{
  "model": "image embedding model",
  "dataset": "dead-leaves pictures: piles of overlapping shapes",
  "train_examples": 145000,
  "image_size": 32,
  "crop_scale_min": 0.8,
  "horizontal_flip": false,
  "targets": ["size"],
  "num_classes": 3,
  "embedding_dim": 128,
  "arch": "vit",
  "norm": "layernorm",
  "norm_position": "pre",
  "hidden_act": "quick_gelu",
  "mlp_ratio": 4,
  "head_dim": 64,
  "fused_qkv": false,
  "bias": "all",
  "qk_norm": true,
  "parallel_block": false,
  "inner_norm": false,
  "patch_size": [4, 4],
  "conv_stem": false,
  "layers": 6,
  "width": 384,
  "positions": "learned",
  "pooling": "class_token",
  "register_tokens": 2,
  "am_softmax_margin": 0.1,
  "am_softmax_scale": 30,
  "init": "orthogonal",
  "residual_init": "none",
  "optimizer": "adamw",
  "learning_rate": 0.0015,
  "beta1": 0.9,
  "beta2": 0.99,
  "eps": 1e-08,
  "max_steps": 18200,
  "batch_size": 128,
  "epochs": 16.1,
  "lr_schedule": "cosine",
  "final_lr_fraction": 0,
  "warmup_steps": 540,
  "weight_decay": 0.07
}
Rows from block 3 of a small image embedding model, named by matrix and row number. Rows with one number belong to one neuron. Each number is 128 + 32 x the weight over its row's rms, rounded and kept within 0 to 255. All counts start at 0. Numbers have three digits each.
After each neuron's rows are labels from the 100 images, of 14976, where the neuron reaches its highest value: "top examples" is what is common among them. Only what is clearly more common there than usual is listed. The data: dead-leaves pictures: piles of overlapping shapes.
# fc1: MLP up (model.blocks.3.mlp.fc1.weight, 1536x384), inputs 0-191
# fc2: MLP down (model.blocks.3.mlp.fc2.weight, 384x1536, transposed), outputs 0-191

fc1.445:118176164135113135141111136140195142111086069167115097047089175138136136096141111108121153149136075127159187166116084108086088066106116166110130182109039139168114159144149165165081104150096125162136104143119114109084155134129106139110119152101180064117100117144125151148151100112097114107120107123081121127068153125101145102152101131153124118138054155161104140082085116095141096202142112095131144138148053118158187090088106125116171112167057141117140122156186117108170132078097115086141152105155180093160117165166125108180167091173089111088196094142137143132142143136149093109
fc2.445:162174140105107166107174074153102204111159139121112108134109091143150071165130137174154200174175091146123062092105141161188128160139160110143087132113146130090127164140171086191150104106067106116119113091124124117109173162126089113092125107166116170087133164115080103084130182160075084084152098146176051083155115158058084127171120162168090096101173128110163180130063148111112117153085084132088126106068159129083122093118142110115145137156159134112133154182104141080091104125160118135100117095164101126125143167103140166080105172149150128182122152116069092144163115118107090185
top examples: vivid

fc1.337:125098123148126144155103082151205146092138122128175166135138129147139196166099125065152136125134096164111217156144138101088168112129135131079188155081144153198137213070096144098095129149051191154122204150075114145140206135087135124136148159118133075110154114084120093131133051127115047123114068152056130124109099144125137108147117134122146090068111133133071138136145130126132093116140128110158169120162089112209116129101133135105121061127102122144174136130113109128162117137125124119141080131138144134122184116147098119175161083147101102037147143125167115225127022145163057090
fc2.337:071117110169131108158129154090121128143112134101137141154156161103109135068157120077097124134098165096105160163151174142126169112134115120135137101136145068156118133137084154100129179136119064126114164215107136135149090156098128185169166122131087116177117061109154168153148117121127118236089142072123160172147131091159063147038129115116138116129144147136096095152143082132109155042148154119099138155106103118170103125154112112138085122108114109173125168154126142110133186159136071131161100129087101142140100115155135081113104114147066153116080116152172191129147111092122150094
top examples: large pieces; vivid

fc1.744:132157127125161190125094112092206079197138122093115125060118156119096179132131082112139114119100118134111141128191124093144122107131135218140165137110103094158108168126091141120082129136083148142167120123081158166152161113113141113137166161113145117082075177108146101125090098059145103142160120164079149145094107147135087098140134098121154081133093096125125110122072146051137139129139131126041146104156088108141138193055161135127160109136099208105184128101211175147165114114147112087088166092108162130127130126120123107167136110130134180103145133130149113172112131160173119115
fc2.744:115155142087138114097078139189164104134188088107162108104104131176180156208098105118151124141131086144115073114116125099149089121168154169099137139069101135134114160085147134157117043106147177144150150084174150136081171176137130085124143145089152128135141181065132064138102113080108098073158148158110121122084068177116122109184080131154138105079088119116109140104149144086158102166130093123107091076096150168122096160071127083132167117171119148081118141159161141090169114106124209103061125161160175101131195156117115121100153136171169123118153190132126072122180104075171076112
top examples: vivid

fc1.299:118165158086121099067116149139139132157111070156079065064087156089142134067178119166097149146135108113138115142140066107167043101103095164137099149119030134116072123192163123155095108132138126117176074140160108113060083120132084146100098110099183125164091134169102118148148131108122151125119179097131122113072178107108121109106106130159123143174108163163158149082105071096149122196111096115083108138123133091094172115082105087121178135170075155109114137133214120120144137081076138106119186162154178081162110165115126102154137145110121166134166085140127175105154153121129101169
fc2.299:126089086132144143151158104115129132049132159143105124210142144133099102168122154184123152123148114145109115138077194151100224137142137138074139108149180157083155126095158108197132178070112101079111143135116109144139168158133145141129085111183085131121193109121126114099103134150150097132109039098132045142169083118115145127133163134114098137058161107073166127149111157158098140124115149119140169133087159164123089177181177108096121140114146111132070121112074142143128147131187088177136080078111087129103116112148122133103122122104119044123125157064123099127104133152098126150
top examples: pastel

fc1.391:104125123131162161122069102117190078167114104096117126067129188154089205129135093110145114114102119111103130158152091092166092091105136196160160116120078140136100146110118164134069163104115137152166173145084147107133135145118148154140127149086166086130148152119147113154107072055140122152118127161075147149098148151141092091138152125125124110107088109127114100123084136070151160135157155118086171098094076093159150160069159121115188118129067163101154123108228169112198138103124115113099100123113182105118133117149146101148147107148107167067129131099161119143125088152186063125
fc2.391:109096143090130080106124173165158135127206101118170116097082107158195111181089133129167162167161074134126040128136128117144112138131159154129110116102120118110105147135182106177095012102119157156140095081186131145061138100153078093114126154112140144119099178123109058139119133107082143061142137159128097112096067174078129093172045121186122133125094161126118159112153098110167123171101062159133069077104150105122150151089109084116153093179121128100110149179146140151141134105124189099100145136174159087167176183115091127088140142129166133131152172156109089115186103025172145115
top examples: grey

fc1.628:140145146138170143135075135123207133157110083107135149056101150140124179109130138079124142146126107162106214111163143079119126119124100144132190166120066100164070147119078119101060118170106137141162114119143129186120126134121124093119156135084205136117130139118132086131132087087103114117157122139074126123051140135119094075142116123139156097145062138154127137103117124070144109150140125126114123143152058140121144111081105117138113080137090175105165119138194152112190081104083115099094151083139184083144150148108124102137152115153157151116185079135147143163132155141131143102
fc2.628:169117146066161149079088140132156094154117096102083104066083128137096183077158130131134122130067115133116196115151081074100120155145133142193148173113065080080081157079134112047080134198112149130177161121077157126096106150121124099126133129079156132124127165138162110088090099078132133108126101145112115135066150170161076103158146055147138106148087112118171102099121086093153153167127150167091116102154163111113104124095155093148143134151144198124169127118185175107161100093128098113134142131114190095122121122102145103173097116052145170103155134130139127198050116152145145146
top examples: vivid

fc1.649:117106166059145104029109150156156145172119060138126067085086125154161128102134135159094152151148073062142114128118120099151078119130092171181148156133035104132054117165167124136098093148097142133201104129137118105071111134147093116099130135090168124176130145110102082155152131103098152082142098074136110106036150124083112116182096135149140113172090171169165146093122092113157098206111103122103099151138165084125171095085100054119148131172085145133139126174231109138155150082089103120103173129148204073166140156117106121134112127119142182131184105149112159139144134119162123140
fc2.649:115141092148106138152185105098121145080121175180114115173152128103080109118134152161121131079144160085175113147088145182131147140107129069083117091133161162099147116126152134146163151078156066112112117133129079145141119175154151165146072097207126113122152106148109173122158146202184122134094161090147100146173145095146132193102166162101036164100160124082129105165116136169063164103132137088175181166121121163108094125155151127079153191079122110162111120082064123077110155150108091194157132077088082149110105087162158125145133111133090081121126101058115146103092133158059128149
top examples: vivid

fc1.733:160114113080078144093036107136149087133087074154117097104123125115141154122170094154158109113124128099160135105094093038074103129107122254142126175138092073083066114144119112133041103168096135128201117085118132126117164135139140078114082147101125140116143202149137110111110121000145130111178141156099157106085172163143138000152145067110110113114119112116143109155094109116131139171141140182132126096130128139107112039110146085108128134134116135126146118105154141100200072114132080139121126122131181111103071109095107125138121118111156122120150140106135124113124138149180151140
fc2.733:120158127097120123068061098107150057164131141113119103148115147115085113116141068142106091086109110134147075163079160096163147103100110187158116099133082151139117089089145162173045166093158081161145115141128150090123135147142127143162108146136150117147149118132153126159087093042174109132108130100092142157116136125151134082119147116124117178111131109075125103094142179085060190160189142141149147117092147136121139152143141113076131163121113159133115125081165167131219142120154117156149116103110197102122131131128169111124130093107138129102161133087115143100083134148163116121
top examples: vivid; small pieces

fc1.48:131180121058169115062131156121092064175110104122020051100102145094101127057173122242047124131123170158136104113124099120173089135123121162141084116163083119102111064151196118141124158105148121112175085128162134132088070166168107136115063073169109157184135135170147125112097156116152176146139166091150112144125163106125123142095154081163118179200124122119219113099101125137119175164114127170110110132110183134081142168105127068138190178130141136112101137104173172122134146103148137127109167141107147099139139148113156124114092147069147160154106072139098154091115176139085144203
fc2.48:123103116113101151153092107107091107134113120084151136160144144129109197140155139138113125117086175092141178107188173198097131113151095065151154133116148057136102186100113118135211156148070107140148157159088155151156191161108140148141157117144099119169112125079185142104128116067142071189160093095152155146159109136155052182060150104121112062079158126121149098165114121100103137096142150177118157153137143103143064095153131105127055108135135137186184160111083140111090133159124108129141094094088157115112127113122160084132102099134113132127072144118179123193143066158099108091
top examples: mixed sizes; vivid; pastel

fc1.383:097146164055159117044119160126180135170115070118113067065087146140132133086151118141099161166135079092119128121136124083150092128118115190146125138117033105141073116156158131123101086144111132127209107127139107145077079164130096118111142132103200139173149132109097086153153136092087142105140162112132108106045157123099113111144101139157124107147095144177156142079102086084160096190108096124089109140127163121113141128070100071126170119172099166124144106159245113102161149088084120105115139118151186079173130159112113124163135142160129196136193095153114147137141151128170107154
fc2.383:127143064161108169128162148115150120133122184159108103142169132072089094120123119157099090081105144148184143135105158190083178140141126099042106082115171185109175120146151097114149131093160102151119112118121101148157142189174178131122095146178087149154128068135096164083163174183198137143084209071136092133144122114118104189089189160114083150091146111059133100162150092152072150103111205116158177168139128152094056147148138104120128195077134105137125151076086129098092154141100115179169124104083102144092103072132148126116162133109113119140117114046112102106083137151094166160
top examples: vivid

fc1.119:134173117078169121075135159116105080168112104124018046105108148089099101086162101235059124136122165132145089122106102138155106124113135147132073081163098127078120073157216124155161141054162101117150078112185159126081072153158119148115082093176094154168145129193155136114082154112157182132131158077150113135144161125135144140107147092162114180185133128105209110106111124112121176157119142153119116133093172140071151170124131068112196185126145135104089108105162165135107162088162146135121154138110120117125121157122154142104108141077150153148106086126101142078132177136108137212
fc2.119:111112118122099149147093102107094107130104112088133143164138149120094199128167135145111123125087176104126187120188167195095134116155100078151151126098154063146096186094111132128220149149066117145149161175072156149164183169090140146143161126139100101172120112070175159119130104076140061192145092095155165162168092112153051179056151108132115075075159122129134101167120139105105141097135148168106165155137137093152054099159126093126057097138124147180187160123095133107093145162130112125140084101098158108109127126129142076136092110134115134118075145112187128191118077145095098089
top examples: mixed sizes; vivid; pastel

fc1.185:107093182134135098138102131157171155141091051140133170083099112175160138107105157094094162154163083127167195124153130099121097136156078127161198193122073135150112112143136112068103106196062160155149083137123102166089182101161096114113105105092173102141082104120094115141153111114078169096151103118110100104066121105096134108148090131180114140136091175179129169079154075143131090139103087120162118151163108078134112122070094129156104123165104103168144159153129096161135134119073121128123174086169174065172127156114076136150138122117133110099206115156107157174134127128118161094
fc2.185:147134148056121112070136118102109115127085098123062083115074129094099138071174143216102121163119125110167082123121110107181142149113096129208082145177085120058085106146191107107108150128091093104175115114142123124085095133170087114114089085145127130140107132169124115113111132126105158120132093111133100120122154113111117134117144090192121145141134160140198144094125097130077167165093111165136119135105182101058125135145121086101160187159131127182142157157137150132140125092116088159136156120147153089152101165106127125140061135034148162135144093131109155117067114172094124195
top examples: vivid

fc1.502:096152186071167119090124132134129147132162051125094071105073168088157127086183093196122179170140111164085137136154145127131127095153122170095095095114083117134074171137187134123124106075117150135152175148140131141055124136092086127106185118163108120168128126124146073155148113111091080121154111084123101117104113144082119125122080136179156098145089174161157154058111099075158108198129087143126146138148154172131096158131081016189190082183095136087121152179174114119138169077147144094118126173142146080164164180128141128085153135170118154146144108173120130148184136097128097175
fc2.502:157132140150070103152140118156152151050156149158188185212130062199154099221062120091188149140149094156148121113078156135131145141155177130103163158137152149168188144079134127170152092142131131126092146104149107114133178157136119105117120157098143140081146151096093120116139122132104072081151090190105121101140092174114152121198126189135079150057128125145084159126134132153111109135128108107173114084116110179143084106157141151114144134148130100122081139155103104127120101151138129152080084120163140144125160145114107174110158124162139053113115182122098094120131107114169071097
top examples: large pieces; vivid

fc1.93:103147134062101124046098107125118089164098074101086093101071166116105160085189147128090138166107138153092168070104132088140123155126075117128097169113058111137134152103149090071122138157145129124215154118099160088091126213133090100107128099085171129170161136118116150112118127100096136146140167122147144120113159105140061132125105092189132118154122160157158148121131069133118159137102111179127129122151170128099124136125071075115168174172145127121158141159169153058146134065080134100147117144143150080167110161058162089175107160086182211120131078173137166154126089124102128178
fc2.93:122151150053109107048037162152148118135121072155103072107078162120156119134134099183106167157157118122146090123117146126161091111120103194110061139144076139110085110154183127152062112110188128119188082124156100130100080108160092130112101113125143135179123138168121102119135133000094143123143163094145094123091142147092149069147089141172080134166120151148177149097128114096161112187118087143124118115132180127112135113077115059138181137167113134117115102152169110143225148080123131133115156150150215076151136159127107115140130150139121152148122103157092139093161148120162112165
top examples: vivid

fc1.507:096118118126132172126085126109204084178117119108126127065126185138104168153133085111155116116100086138075184136136091099109108094121137175101156123117096151147113175089104154140077137122117158132157160139078154123140173142108140121133146157089183092137134129114136128157156088097145089143125087149074153140111137154148106104168151145108155107066062106123113112128082140042168132145151153108079165098140103155146148149063137123124167112136088169073162101104215122098181146087118123109130100104116181120105140121131157110160162098174134109087143133099151104170150102132166083125
fc2.507:049123161066094072084117155146121111154210066108110108109060142137144120149150130164103128142145090134105074138103150109153113113157132140145088101106101116150064130125209133144105064114170124137162115122164133128067113099123076139141146125079157128215126167114121123172126141111103126106091142121134130153122051148124117109146066116236133107134119166164143138093148116107169136174119077154121101119110215144152114132126089079122120107194117138114072149174147125140148202104086182097118104157117166031193150182120118114081133137128145140127147152172140131108168144015163155148
top examples: grey

fc1.610:088135191048157144061121101132122120166160084124088064078060157117133132111178102167105169184130105112076138108133163120137130121134113155070094126085096113142079170127178129099121110098114141142179144144118135135064130161129091110097168116145129108174141121107145091158144120118084110120160144093135108128103135134081103126140074110175150089136104188167164147050090111088140115194116075149116146136110171112116102150105080018147217095184101150087134145187195118077143148063134138076131110153140148070170166182098154124125150156151149202144140102171119102146170100121136104183
fc2.610:175133138131067114161117140145130157067167151140195174187122065192168099219061116119187165148163105134156109095110149158134143167173173130093138156125162133141162169085140110181150083118113115129087129084142113132125174171147122097095124137132113160098146152099098107099143136102101075068166085161146093083135091185081126103178100180134053132063143143125111162129140133130116099133113109117141116075125136153120064121154126127121117131164150115143114158152090121115134088152164110158080088116169131140113154159108101188084123149182145064164104187132100083110142096121136072101
top examples: large pieces; vivid

fc1.53:146176144083140187106061132120179091131090075122065101082094120114140155072166083123128127137116110131122180112146097038084091120093126207132143164151087065125094138110111133140037122174101130138218110113123149127109147156107122086118100144118153137120149183144125115098091089044118100123171075139083126113075143152108090045126125070164118087104098114154149129098095090079128126172134123159129112096143126140111104109090137096126158131137107158099177100118201160091199100095121095121113120120146199099127128161106131139150134112137145162095196111146153146134129129145155113147
fc2.53:126196084149124127169166138192138145104152134151177148154125099160139086186089115070174110117143099168083148109117161144164105155183168108119126129063180128170165129178112092156139071146163175165074145088148152094154156127121142099144176177083119159075116152094128120124106164144161096073112190165143145139150069189139129121166103152095151104088112108099104122144140148170181108139089141116111103071152098188136145089103165125179111100125169080083129130124113113149119111137107175091104123183112110178114167118107119132108162195178131096173101184104118087166176115062167097149
top examples: vivid